config.toml
train_examples = 195000
experts_per_token = 2
depths = [5, 5, 5]
Rows from block 9 of a small self-supervised image encoder, named by matrix and row number. Rows with one number within an expert belong to one neuron, the router's apart. Each number is 500 + 50 x the weight over its row's rms, rounded and kept within 0 to 999. All counts start at 0. Numbers have three digits each.
Before each expert's rows are labels from the 100 images, of 14976, where the router gives the expert most weight on average: "peak on" is the class under the peak. Only what is clearly more common there than usual is listed. The data: made-up waving flags. In brackets: how many of the 100.
# router: router (model.blocks.9.mlp.router.weight, 4x128, trained with AdamW), inputs 0-127
# up: expert up (model.blocks.9.mlp.up, 4x256x128), inputs 0-127
# down: expert down (model.blocks.9.mlp.down, 4x128x256, transposed), outputs 0-127

# expert 1
peak on: flag (83)
router.1:579489583546506519496491513528515440428578457545499473377594630464419480522554583591525542520488473519482463394457494481405498521478495464454546549550538516509525453507580463539461489498569504477527504437507528554482466573485443551562583571450503594460485537493515462530495487462510465508610544480566489526548515482490497572557482429513486390532571604518433448595548512521456452522409
up.8:512524488533516558498500476529551515555512547610506501465497601551518474466409533580597419441463511503541535460539531489465536505524528464534498493664444443542509595447536606450453535520457389469526556588638513614448465537448521525498503536458404484485456520439476490493492467500548546485533569558512462437481521433513521484510573553459515522457498406553545472547540502531433438423502
down.8:507470537579522494490531514644580489422453470477486506500438534458608519533573410570501494499428471441386513606499526481530504493561480538494479587511515505454485500562424482535487597494454503496491532487451462477565520460463623520522576434475369484439596487477470372437493505475499498442510529524452488457481446511593495523504470466547553455558507537390552491472456555522452440553473
up.9:487574572478429578516477511422467391503494501529463614587454517511491540451471486477456466453483385463560485483563498619479525608454478408457532432442523523554535495525599445522510532481484476446510495588397567484469533465515485449463515511481522566515470507408503571433470500511475496478479511589587544510486527495458545501486548499403576591484520578520549475477490465555412537552609
down.9:488394423573507423589533496550462565518462488577613495474418507561407456546523402445526610527529630469456470510471499327527476541447435498435437565542532472432636456405499545501475512552522524497458517450473564512510468459577541463503491492443462548472510508566482474492493521489475418529497467457452487466497463554564526490499483503496495474536531525453495457519497492453562475413455
up.10:417551487550491496508367450546521565499576506480455588493427587500410503462485559475521461533581614411471465482482507481510435483378442477460429473478564415536433498500544576514513511612499562455458507552431539539539550491492479483512478500490406509528507517526497452587448505544510526500445513408446527441476603611408563421477477482509506541531486535476550558407519464510508527506469
down.10:472483538456466457473422471620513532606575538521522415424466478428443466471473488500503415567473517511529515467559427556497570572614476483565488545535508517425491489470459474468477462518477501480569618555528496457450495490433466531534522499353506543486494551491498623513441481481485502514535552550455490482525488487654593433458561518517477393439535453476438503530444505512536477469583
up.11:529505473501516584503462613606443534571525453480549427523498457564469431443497466488461509487519492530420485441471462528492459530559443471605458457539446521540453461502503539514463558528502497516495484425467478369461374530490414520476472566533497399426573395451485470437410599487509387501497585477422469490525513512519528476410496503529416470483511420510546530501523611490439490486502
down.11:503500507593544421550541457383435539449460487542527506487515562473545529514562553503471435480505530489530485459530530539487481551465526486477538472481507431505555407468464468541469525540402366470523621472512484536478368521470515512457571406580532424569417483506544647539481504483476538489397514446516495430577499512530476553539559537423579502513536508425454500488437490385477474484496
up.12:454465517479537470525483439491503514451466508500525498495490357558482459479445520488508491429436525451420468485515459511482430540447374505467606551518491594564487515524421537494502543480579521537446516517463497528424479564439462487414511543494505441508492482441389557455415462494541592450582476528536472538473446574505455473457590543560392508434542455498592520553541587580469539537610
down.12:503570513533481443484598464495532457580487498544520407523417577471520570465502519492497453479469549544619510425395516419550462485486467447523456494464434441482473436473479576483551458536530481431456528407562598557587549448503551513430507588513518469421542529617553471433466515528461449568418593472557505554493534607458477520492538474543505514511543586443505461519465457450498531569476
up.13:585531579527479487476559618499542456463465453482488527493421452529489590548469469521506551545529520510413549519490576506504532474587542535408560486501512478543456499463504518508437437513609563378519516497550538532430548617465486476421540488450478437554522567452487491449594496554470447438511549487471532600398514521506508600620474534480566470561508473531460482485498524573552543427428
down.13:503511448442534586498511446499466583532435500487480546627450500480557522509537458478473534511402573486523502429565533459450525535451408496449569492577512419456454512519431535461509552461469416546489546484528457567522561420603496546522439529478488579612423564429543432569522518410581527519479475483479488530588417450437434502440533545469447453534456496501473542561451481514559536526595
up.14:460571528610551429521480518604578517421483535557528468423472482525437505474496602476598487454390494447531590523450476448454461527497512506512470513534517540540445519460521461428499480516518377579492438490531472561526473454456504450499512543486451442419446426425485513590485463540526475411525452617486467432538486445611517510439494543473606540422528427522537456522498542558490467466466
down.14:605426444496519563440543480519578495541552586549534497474426513506572497486492452461406509548504420500402570528475369528465553444516542604431566430558562490486512498555457483474560510456460443445456500587553460558559477454490522490559579463477480556374575546511582477509547478411474491537493446515540511429505492555518468515509455473488490516470517541443449516504582493420427415549542
up.15:481539531405457500480473516462518513591487614530540425495585505500554575488535483329454400470491549548465417534512583541423399573453502572578452509509529598491432510468443453473420459489505531485592477484447516487474500538542568537472534597473476538446546444463494558435494503508487478554589442472509498472551512426476517531548506523463454483456440495456491476579494442572457456438436
down.15:538551437529449526611503538464522450535460474483466485508416508438506514472543567448546528451442484506466549533462398493486542443477571392574488489367476564614462446474450571482545512447446509498477515575537500596448487668444409533533603498526435497482508476461539497518563482465518492530496510517529564554426572553501529564446534450514574538557468568533474519509518419441531530480531
up.16:521552490456583560501532469482527449456485505503475501465550502519470413442546568516455470415461464547509518512521496578472574531463541473558617417488415510593482449521471595507458516498484578519443578534473528415525485427622423547489524457525490668543456478480429545508454540512515471493481542470504433544447440553512457457502538507399533608450528502418479536438524559493516480552394
down.16:430374434471516513541490540420471566589546551477484521582417595520436565512467525455443475607542477576491543489455514475488546527494566556474496458544563547492555480472475480590600450493530470524442504544479485529517457448447524529503443484443492412410605512442566477535516486440544479449538474449545519492582570507409480489530462468563457452506438467485534454571537433430550593465588
up.17:515470507444485569600404563570521481496545485522460446521513489471521641522466543550510539518552525580546533493466474444481562573460502447586501410449516573480464374549549460524409529564517539505492491553463522506457410528558511541462481547550494495579499535426519492572433552477510587460454417518542498511493499637558573555448453541528494565467518495597470495455575484515529510400551
down.17:491458507421513550504538485457464538463517496484535529521498552596587523513477524490503527547501532538396527494502592529403527473544454543449514559453445524574400476491577594393423514476455431373458479477391566528528503504550486515513420394521536495507556574475513495522442413560543521565523508421566487505506409567458525513605467498420539514511469494412550484472416495564517472545546
up.18:406504592466488487568461601437521534543565548498519491526473404440501598594504560494552494536455552495478446436413358536470504507470517521408472494485404456439525433425407479559494561490422504479524509600452510544414478512480469512544454573399482512532483537483491585516495543631477480490484470520527451529482542561538530495468500492575509495466540496503516471457527423513512566619532
down.18:509530392492484535502598488492493468576520612453484520420496490513575490440490462447542530501474488546489401496553591554492590456394527453466435434422594461475565532480503492508564485490504587554418414508414528477548467393537576491527552533552635516497488474478491449481520493561437515518469528494508447569565479483463414540472424475452535574545476580421461468439524557484483480510526
up.19:445535459599501455434408493523503455441530524489539496523521559571480544459604565468485512476535510472369578631487439540524446560525404511468575484557554509534553515445509434476407533451490482547519521559560456447477483507572536513437458469465528502434515485530514400490585505521418485527490552487535538488499519458575492453426508507427492580533547609519550528537432479544621474547420
down.19:551477530507527519455558472499435457619505472514501586504414431460465459479500464540481483461486444480483445512490539589465481408462473520495603513511499553533484478554530534551524504465489464412497485422483539494577514486494546530540550413559428538506438519586438496560449522478570597436558567582403492422550447535528485571490417421489571549557420477431449445488551459483592466394565

# expert 2
peak on: flag (99)
router.2:385593516440492523509581495465501443455476474566536463445454500550514497487439562449552457506575505484466558560476493485499448448521413488473488437447504489614476480495471506519497525470469571366518468457546612430528517472414555555404552496474497372480605517561423526427567547631591511476486495496451531532492541558492392438441531513480474517489500513436460462497518521470481436484492
up.8:524512497420498552415474508509554454469587484539547535510452554525480468508444505329455511540542567516537510453455503506525560461478502572454513475484453504536504492473554457449536612591511480537468610601484514455471538558531507499503588471485435568412524427422471626494409524498427457451558491404552419474491530557550526495572557508516449465443474435534553461588528521470472443541523
down.8:390502558504587524542482519438449430486410527503500395532491529516510496494480523566578574501496502521458543537533465497479501508513466485584477488498506398492484503479471554471515499480484467553545465493478549623518552422442498472407462490555499546550474469583530510545431449469523536511439496566443606621567501390468573498457512578354525458489588504534495518502542573600515560567435
up.9:476430551564561440410525461567464569479487501484485483446480507471449535528476439479488517538406582488546520570478469567526530508564507490489509485515502565460493576528440423486582422414430468449522592490533546566512505521493539521477554426479421472451568555516470485410365475542420508514462500523445503478530535448507433530494615503371565487481567455567397482522540482423601516550494
down.9:477638542496487508625491578449517518461590479519480534445491538510531458397543550487480502493591511537435549491572472549414498462433486502529548607551530528473447486537520537493427440487524444513371363540451493468456467394520475502515477547456575539523529457448493561510599522472524444475516462509578470555515578518400542444512491470508414516558531516556535452449444487544462443473463
up.10:490601433561551450506430518508431472483469487444496475520512515508526578516522573474564523638464535568493503385511482516434540509552568463431431454505485405529434450559481586401527412506475506492534501486600495464487461527552481499493451461547483544490590576550530505522503461512513412512586493512573609452560502516508424445533516478570574511437583520473412552505475525459530535426590
down.10:444471466540503555458498560512520483405558611522472508459491420481550607483493539566482503411506471469584480542538516537546498545436452560593558586529522498480445556488439423522583490465509526509550488638375436456438481452522508514572482503496469497553452477424462467443418603462504510476432434480459460486548436496498499648518451518494490473517393511513536465447445517514492502530426
up.11:587443501517484552522544499503570437378529510582455468479506475507498551501460476544456502442542494559489486441490455455483548575460495485660463461440422645499514421458577513492549481590560531559425481486526480504468443508551442522459535547482529487455521547488573448514442497470449480408418415502509517405514457616528468533506479469502478432555446499508509534371533530410479494443526
down.11:531542491460559538551430507546563495504557448440431558448472428438540476590548591501508540560559568536464534447498503611561498468520470582453453477421549495614549579588526488463555452504519597475582415486436515475510537560508531485524468393463513550418492496512429518507530450446487542537394508513536484527492492436432543468618552498488546543493545457414495419441523515551461499441479
up.12:551471510474402492425550552510466611500512501510511456482504561531425522513462525522568442451515488503521534534432371572416435511490519504540563466452467565473532587547510393450469562601445488598518484517527417509425563501550621442527471499496472486582469477532488415494469634527445487484450422426560507446487531425528520553520447597473541519557533506479533492450483462555545447477500
down.12:486438493451548403499419525563535518484547511590608463484547621541494542422521452510442520426494571587497488526551446447467537532448550497519358449559537496511530556541505501468516484520571532486508485504448522492528528446541483471511610433505450536472418512484566561479523439512398536524530554462525469512402435378609481539468550499515480522501510489517490414391448422529542563482498
up.13:478461526460555405563418498493494573485476533521466367443500431546497535482563559519472529515474482517418513485514582518495399491526524520433460512486542485446397514533499512498447462549569481488539575429526484507460485466430485520452569570531526464474510539486552540498557525550461409538496478559508439547411579420500604518428527500458464497615520504534541428387502566449525616487380
down.13:565548390522578470454518522514521476453462467582477531568493507506488497584403516436589471500554566489569553530430514499537550564562564455559534574537477437455552551509558485491462537466465475520491483457462484483572499465539437484501475426472482492535586446555409465519411475445486575411473405556496490473510456488482425451468551501466549537394618506477539600636508489499513433517551
up.14:499494488484507584486523598510508464504519559493443429410456561510520504487545511535477543518531548540513515417553465504468562496462441496487416492534462500450460518412599520542578577480511492503438510423592518485450463545498542579553468521455552523456550492519505563430416440524569472433610507532505544472530467607517457476460481386600537498452549561476359428458554564451446509478394
down.14:420511459499494423434526469521462382517483443474568561529526477525484489504495509486500454499454461432489466543419580511514507544491629489409509479540548450684541520588427435424506464516515517550469544545477442533475490477496477444487492556546506589499438460515536414512544583506472568589494460442511390553389489430500479556528447477485506477475438535500586550481500421570525431479499
up.15:453514502363445523459414528546541471524423636484577453509565530483596575549515522451542428557545507571542447463540559520391463450618491496521462530493523605537527522473536527483435480453447551445524524532538437482527484524486526493473531587475491486495498458510526525441498437504469491508577433504467478443561457476481485454564535576498498432491400482500492504453563359596554551436497
down.15:526540496485460494549478505462571500494620446450419463409575496575510459454525616617486610499453466530466541481529549484528474412405523501569564586475529503489424557475504532498554513548450490570518488462530557512469551538536486455471564421487407474461512637511541551541469400446464561521440572431448478484502451518452491467422440532486440553542500485494442543564466461509432478457482
up.16:493525488457526450490547410434504563574495495491475484448466437498450504478516478508501567568562500525480499567432523463482543462482556489527562431454464489562497574452408458636599425418444471467510477580450554528508438529477556555546544449425378436395549524480529395478419500615521477535494548502471521490537528555530494393517524529443553516499501475568533467529576502471542529585424
down.16:405584492444506604576568528449490553419533448457460466505448503551506497403472457469410460448521582516501482483562415465468516467523550384481470558472515557450471452531620489482429552586505509546385569538477524539496523424518503502530464470456538528541557518519524465500529557433520453464525397622477484507514532492436502582451524484449444530493603572497453435508464562511495487409501
up.17:460535499457548558540537576417498546539470452453468509499653431591582617463480449449503545499466480506443519549571401521446496462560530536426539578521482435431546575479477564515491515463526498564473604395494478507529562560538473492421499486491418512465451420444510437465567543565507536483503387567432495430396512436487482581501466532501492499525529501455474513429513475525533502526466
down.17:652545512549479440520522465507443512523401618519530483461425470484446492606543501478594492508487540529460498438506466507461476464591485509399510442512448544470550438463441545564566496504572389475481488463476477405488458602502528476577523422537433491495484512491498531477331500527523493462520507494518558516510455480519569486519464577486602489443582423582418473471520457507471505510500
up.18:499513536543470529493438529483550476475409534563553539407472539450510525539461402540481479469588486541531445419442504530553518417621553461585445459459455516515424528519441415525528491471404473531549482577412526527511457482520521516581554441632524482425526471436596474495486595447572552518434542490527453592542472474532459488505523499513499508450476612452550537555514545456574543477446
down.18:516557472516478548513538503518454497545541558479411511566477445532552454438456434413449477474433526458371485560601419512458503518543472468537476502587584504546559460493574525426466441499450388557486534581561448581512524454421453515452546524432515476544392578525478549529437631508526474490571468475471516524462560456489529541449513527474508441433507436551524518507509626471429510512503
up.19:437478480518441605387453541386596580558576519474501505453580520544484385463503418468475452484542445433532481462443484496555462499509570472623503547474423528547520464542479486512549595500518489608511439463467506497536535499511488502521511564481504435493434507477450532467511467478559405509459533420436499486588562607437484591435520597486458496503457506440506466470537498475496562500585
down.19:406436579534467421527545561465465525479532482510493542459474425483510514458516494531500550411500426511414543577511461504499466575401561519432496543565538499458568448548381440530481416557471446482408597525584572524438447485443434420485510453596577475560531493528502483506459588583518567552481496481484571504430474504506501536430474451449536455486470553505472521486518429455509447521619

# expert 3
peak on: flag (72)
router.3:458447504472485497460526479532438637563426571434430523573587485553527530482480375552508479586385518498461482468505506519436518470538538505574463534444516526540494558548411433537530461475521440507475476572519466421494562397507507432525501517575459531534433551481476448509417524506519510594426479555451475524432447463512592530597575578439495481496512527533581474447487574468571466539480
up.8:427560460527511474527487507516416513486460533553597421495481449699492477521554481414439450552481515403434515601551467478451422459506478448427493510505511439533445491582528446493494497491543510507450479414447481502538485471543483537420486603567483460426531502517523425410494517530481544557544484468562568526448424504428496530540456502477602488495496575493441512566512471522544530627501
down.8:563429412418480501534558550488527536551472496538557493539564519374552539555504522496531478458517533576516505367516522520477586626510559512530478474464390427524536447517421574582509488536490524431479509466468514501548485624467543474566550477539523548511567518467517503506512448452542539452427569425497458583534533502426456546480525548523472548420428458569445458462475543545548424417472
up.9:466476480514542449465516457432434569584531521585491496411486566442470557494589478532525549486374393497574463600442556536497493513549406499531444488537443442561471522537486494420456364383615460424521548475504428465494447481498501482532455502518556514485540564489493492509434478478502549523515432594411409446498569481516515456496568579491438506518558557473508474460501553470510495501528
down.9:487548561482417460552494479460520504492545509448464469484593506518588506442413502436510548499598459475415474432530447566487496533473434566567468422462511523464548473484558562440523504594541566481522455480528490557455495451428613539556515514515513473474479521494510621613500490538447420467491486504559520513544565515499552511432472442488532534549518493463360489457457401515442432542354
up.10:504562469532527558604541475488616384517450556522594528547495468527532375522538548439519551454555433578465522501551553530506530550535498468489488530406541487503475407460526527533570483516437468457462530506561545491591603504424523437465448475502528442446475509480503501518478571456474438443450573469522540465560467598403548499500501384523573538501532398448474479542480459453559485537430
down.10:508430528459455482520564507447435378452513516502538525545474520505469407495438526480449503501480564489461555541538505501481492491447385554523490467596592495510499397493551454554515537564505467462448511502647471508493565554484573507569498585500516423469485377496490601481529540413469463465581432593504563512464563503603461517545494474451550560512484509538492545504542409431482540598477
up.11:517511457535394502516515509510555527440489480502620483528445549487574531550470568497480519584537412481469542520468473603426566439512532381491501474471433549501523516469531484553524494542414398549416470562376562520492510527434447570430485549516557445471514519527471549436473487454483617518472529496506509489543542443377496562526552536552564487458511442568413497604493552462441487477464
down.11:433483417442497406435396503537463407494544528527458480474592545531479445542547454516533483455435542495515467534413494490547556506485459473524446579533546485461490384450458609472524435458526490516521496514549463474455499568507541401542454464513508488529472539514432424549500651448441575592539514534493532568452459570541548491479520500604558445551507449519483561449464473613558532497551
up.12:513508530433511420557477431539561403534514456472589451446566520407470424515492425534470475521441558492430505483502547545479522520593559503498472507602489441451522474479486479408457425426485458637524527422494490504414503490497356431496478445500501474454420526512540476578479491409440435495459502513541532540536454482472512462511496483506453595447573573618509512425445572477454492492511
down.12:511509478495502555512468513552606609563561472508560525540430418424534529526594566573574520573429569542583500625505600456449522400449539592416460460481453459502532489502546572463463519467536466472484505486457504508482597462489475542455487542479450514471437406444569488489499430505437567533535506558479463549510442420502429492501571573485555457465473452442446552446468522499560521460516
up.13:484480483576509508571469516451387555552520444545540551498455498548451495501469517433562442576538510478564469576431502519434391533512469407479515538476559441420611545528507569458483560423417509411461480447472455479526574559435480540391467525519515520483554518617541523495534495508501489486619554474546514593449479464483520461607583538505537476498500544525522472619550491514481532558538
down.13:527487556509519397489561611468575456566502423473519454475580417448531523549463587489485519514376450474494491470574527517466517461436423521577557491508450511559535458454513531555464569518544540461601466538575501464546578489489467513539482432410504545478603464489458473504522412530515372514505534477492459448543524439539544524488525497527427574433574609461411505509502488530465454464408
up.14:530405490482493489498517518483482467527614482425496456471418559482488463453494474519480397487540498466492581517504548556458535501589480510548485570490456557504451536583538500529515491506404520546491484555584528522520473662544519422446553529418476536484470573502460426532497488556561466485417492538415441515482562467562432424459402603548590543602457539595562520474496501517517467436459
down.14:468542500554530553487553539450455562480456477515530460490479479507398475490594540537459561589559480513532618461565459559415504454465510458495472476496631448514539451549503468511470485437554448556492487503546512544439396491528526452546542551475513495557552440512529403484534550565450522447578470403494597446513527532382440561491556472411408501530514567504520563513489409452575457568527
up.15:525600526440446475485497502454501448509571416440560520564524484567525419472494587411568599426478544406446524487497450521545512436510431507498506547448383492455473512397453461638459457502541450462443512455604531502490512501458501469585462457501453504488552500422442546521523443470509437557486571490511486543537540462508428517486503404489491421492497500473507448612603449532476531570468
down.15:493559513547508474426430445468499449461434568461455527526490473448493461630509408438366475473531490509599506464492553507434567561471529460530519499501574590445552333478530497494480479630403518550495484523570517481478494529530596521436514550486568567415354490536505506504496512487469513496479415476432519527507457488553529600485511480579515487476560534514489545462495499447485488486522
up.16:462475474510555558535489484478642561502439524544484480489387380545480595562501478431446537469415546487518531519515391463564423465550481482499393501481472478478469464538443484527468424462524548450541482507485494487535535547474536530546516444458491415457487521532508449502505449584523613525535519522406543455436504519637437505489504491501576570576479612503528463504608468500485535422546
down.16:489606504516417566455554548428418450386481535468515543584516574473544478468552531521557525559555477438500513570473465438434541488452425502520547437519521509460519514593515449561549484517478493487490493595412526538498613495456493541424546646541542487607472466520571556471560512444501553468427564471497456463405472427477466515446510547511477449494515537507469565449436454539440446526446
up.17:439531464503476494591591539449439455434528482597406524490574491543516504529500537531517463497434573464526519406464543490502456461487562493556518497584538474441493482527564411433495428541537483466494459524582505538599457504458491489380634529536434512511450554507475554568466485492450409421581508473444519590541433473491514526553611526457544538563520507533397500574494514475470567447522
down.17:487451544467481589429400468530542621571530481494558355427548521427467455521553475502513496484506469534538503492543488536435512516391484434529525529498520567587508588555490476586519482499460467488549487523484536531493544523510527519485434479482476461523594392471520472439558432479514509490550408518470541444531550498404511464484503644553401411446512586522463535532465520550441408517499
up.18:468562548504578490560393495505513501539460548415502545483529523499502459484468489488636452459543508603486426476496526531485468554652502519383483541467412490561522514462517534591433472435574479568491527547494574486493511504526484523468514544579535525499483445434471577578503562489554513541453476512595438627521479597496485538565493411532490520461568549549524441537488404521504494582496
down.18:536543572567484486465480512461480490509507596580503506482482559541581437431549553483400478579463467532445547623462543408596498557515478591552521478577442545509506480539532506363486484577366451476472457510548515560516517513468485560501504533456521479501423434482484375498562516489448449481432494498440375501420481511473477518468521569452555554419485462569483519482463546549506513509467
up.19:441571517531495412534478564556535433483493518409440528565550466539556569521497517533483515465553481439460520506487501556494482503474432444449552441443478547506466506492396471484464521496481439523450609509476481522432552539441480529534549532444509479480493518472662630396545447478616494442538448445540507474545408562472521492528558546547460664495553425535492490497466547522462519563535
down.19:472516424489553566468481479530523568561544538503549472444556542529499512574424411546438562513432471570526471526455510502493440438459566563571408542484472472439493474557553440559412422440467561482544498524467512459563569498448473557464595490529551490524510483598463474593372532482498477548433407616481522524520565397483532554562513509508554548529501513418519495518430482548405514465488

# expert 0
peak on: backdrop (82)
router.0:552560532461467467548467529533488425552617398545512435449519466416441449524583509572456587443549427484456451482526511488601484569474539521559509532584510543431508492563528463471484547518421486571536551431500495564448415572556430453574502404446599579485470474574551538528476404430405490418490483434550484476478538539508551497463486522461457498514509445509495554525516495429454528475536
up.8:475470423631626502511407478498545464521541500496503605477438529483425494508523486436473526523419424518535577413382505489455495501624537543542546452541531519449465400493380594526523571584487531443455430447467496492469486528516466483510478542479471485419567501450508554536550425496562505413498477487426522604456504511566473537471507500520462520491472532430554411503497514434502486541497
down.8:458497524448560635518522512395490487525407553579566540520530440454503554517489584548476474544457529524486473470504487541469464468511427526458483501468538613571520503488492430460509442548543369460524497452490488467560438551563441476497509526609580412530469474486427482439507608529589507518514408538591542436534440550395558489590401500501523545465477454506444492498550504503503484482446
up.9:468535562449456601519532566436501465526439479427553534506384522503478517401413456442538518471530533500441496593555471491475584438546593496486518457516513541545578596466524492446553457450441565508509426583530495548563499534509516476540556475527539460489594438479550521501433524584533488452491582501524541572544483505504420407453467416504616464448509541478445525568436475508450502609518
down.9:484470447474475428397513601540533465610505500542508488456469545509521522590553570560576505499505439438560549498489516571599512509465527539570486506548446471501531569472549520444524427533506609456567568510509550511492493557559440462414506524475394514480442525549415542407510408554472495545518448453390465393442524529515531460518475509456468428561498431472586483462543457471587506489549
up.10:543531473502570524607476568487477410508591365506472468522501492465453513480578588572549557485608501506554557509515423484542516544525592424487492470552604562501567510513495478447409504435538518560601439426510409496538520548457567460507537547539511488504578529437485483459544547519450545437552473458499412444548515566539555463417545499549504480506460528475587504524582568534523477491557
down.10:401453470574502597415515510463481542421491471556508610494470444529527529632515487531439408544479489494450513492497469494477555575526443542554578562471456532488423441513493536404510506473413530478437566491462499575477514509550439541458474529449438479458516401466515601493503493522525509497449473543534453500395485522444513619599460441492476530512494554364393509541486451515534491487478
up.11:555509479412499418517438555473568516465498420470497573430436599458476456523503470645456508462487506500484509460380567473410553539379500582499466460521570395482540513484500588568488539480456477488493496486459602504498523453520454495511446447507474511531541552454457489453511560488486440422494479456540517510531563486492443424509516520503564513611524544431448497420482560548504646491549
down.11:483472545590518563543552558495482481465478552519483453484554543581434442536497513503549480554480477544503500527520485471489532471451483414574531458491474537528380519444478469515531442520579438427527520610512383523527498486524478470557609580426493578532501441485435339532476492464482601529407500484509555502514515508461489508429455583475414600518488502499538485517486396542526364533478
up.12:517541479545492484556509481535403462501496563487427497583510487460508548588534486532365454548365539555484516430499448639556502394532512444509527595433554532429434497495514522541498473451535468538454553579498527565503541425579463426487472537564502532475498469513607466491496565438438473501435454407514510505572443539565546430535458478549484565501543502479570533537444512496521593482517
down.12:392578524421562551639515470506544493426472533477545503538455484559518490431464585582525479449509557431525439538478526529536471482516497518419497459503349456514474459468526472557550517497458566433521489487523510522523483546442581557520504565511480434590501523431432522477536592563595514483531507523584467574440442509397468587494497474397544489414508500537478483424527445472571506492455
up.13:514476411533542432471521504578383507538500511514448563488580466501588491505529432533579482491512601566578457491585448495498418493581561496469581556540518528419540465487422567470519401482588568478452506544566532475466482490515495426402557486523452578453473434437550433461488601545523494516469506422435534563491526474444546455520496521481494467550476488385544484566454534537586473485541
down.13:577501492462520492508498469528479472386401522505518548590479493537415557497462533476442482479502477544417523530513519557585571481455546444504484516458496490502558476539452495580562543514426571428543627507537446577526420496509458536520602537522482420555436444532527502447479533475441463441480561550558529442502515467584553472577580458535561536400483545605497406504546509479418513587566
up.14:494608522557461480475537502510611505529470539548568570356423571537478473440427561459465444530476445559516504522496568554510503501418494467520441410591538483505569484548493609495467568498570482458531561387506527546526393576468474504567540549452480520423449462440522494525517472518468551508502550479467522537502497463508496502537447412531578504520530551573531450396528512452462458536614
down.14:493558500514577550524546486531436394574485528466511501541560559495537544521491547443405548537577455467588540449488506603493497486595469507490494472501556433499490636527435470409508531526474446464410550426506412521558460533503484566420447479547514509475622578448486527500481530596459491481515480510511438487512461443449473435472541535475544490494527487485431503441445493597591363462534
up.15:588385456480486504405436451546564579483500525493502487630474565444511500459486516514467508437459508555457560508494598553496506534505472555574508520533501436430450583518566509523563441403508524453536552547425498536478552545583560492560526522502521344429466579529506561415395532545446551507527492472509590464512522470470519568519493518477480490564528496513499441510515535565564508523623
down.15:509548593625514434573425433498422458462528501483533436462477470474577507539477554435528447500467495479457543552492504464496367494516647498481467585545483414514526453504457455460491577503400530532542597475600478431472445516498385557462522498457566501567494455494519537521474449484486525469509444502514491487449441487614571409563450452472559521473455539484503612485533518507461472527513
up.16:455558538528520559535473605577381457507444553537505459565423434448479529544494534508518458461468527452519561444523605522475516561525489507619555492507430475423517609517452516506580503534462546462489528562547521501508437495532482453469493528439475457486555514452550464442424481500473527633454513420461457588439503480524609536528450442434481408588533514499493458507463535590585471468569
down.16:512519561534464451506564418447491502560570550421573547498459512560460452394444543444441617542444500525525566524496514580483404435547479561447440558467410416425531479466537450472507450439485494520472475517503549504544559583456411540522592554442510452446438536405468464470475433504490453443488572440498521415477418538530507431487520496447549514586466566558495550534513455478523518437454
up.17:450506467456504448458507573467480477439460451568489523541488444551432552525467534447446476598464522606528596573362487480595457489491552503526543495482463475469423531534553493465494503487485451451505499419527514572518424492480522513466534486401497399513438409449530558457372438593446485577573541513449579592482521582516507470488544522588479492548494425559503486546499503494547507485595
down.17:565530519575503514494464406480552509434450459525547524553552478446557480483469487548479441582616559379577459426566594463517496487451425502605481546468576494505562505454464563446533582457545399501505497517545456566579443531430469531455481531557460481590499476449475539528474603458505513469512465482549558510473484416520391493556456456473540469400442546532532472480552486524509486541413
up.18:448432550457462516599419550492619524574415455518462444534508569489496471483604489529489453530462549606549547544488479404569458626486488570452483560586484438499523459423392524495473502464549474520432495470455430446459481446529548543483504521506509448532471499474504569576529410490554523469491543508420492550499448534510522570531438526486477486518529634454545453535548542442441455515419
down.18:482466469571552417496429393530551497448525457474507509450566477397481513473512481437475479424558595571506431473474663459479599577484512529488502563480454559431472593493477450575459565522490493496517463371531532439506485506554467498491530459473484541485427481487580523461477549501523490542511431498587469484497372492518575482510503508569405505488485490437476555413524494564592439527518
up.19:484553509456514460434451454484451501511420552610523515535495602502489583464509523456460526429451488457546478453520535501459529453493552406452494556495597416470502447518546496541549319424455512592530481518489520480444476477493506498537535467512436396431526503454486500496437481601498527497486497524419503522491425573605438532512475527459458434395499542442438453503559619442510533466553
down.19:497550548517502369524528497550535575547510502519489421552498429494525403580445586553517493549593598504376569521509479454541486523480500488554520513542391508515489519456508454358506556494492436532505585481494468509466505621513444511543472497537459538540454595467462503559443473393469493538527538496465522510518554414415463444549529596441515525491499442448387509507497500535527522430460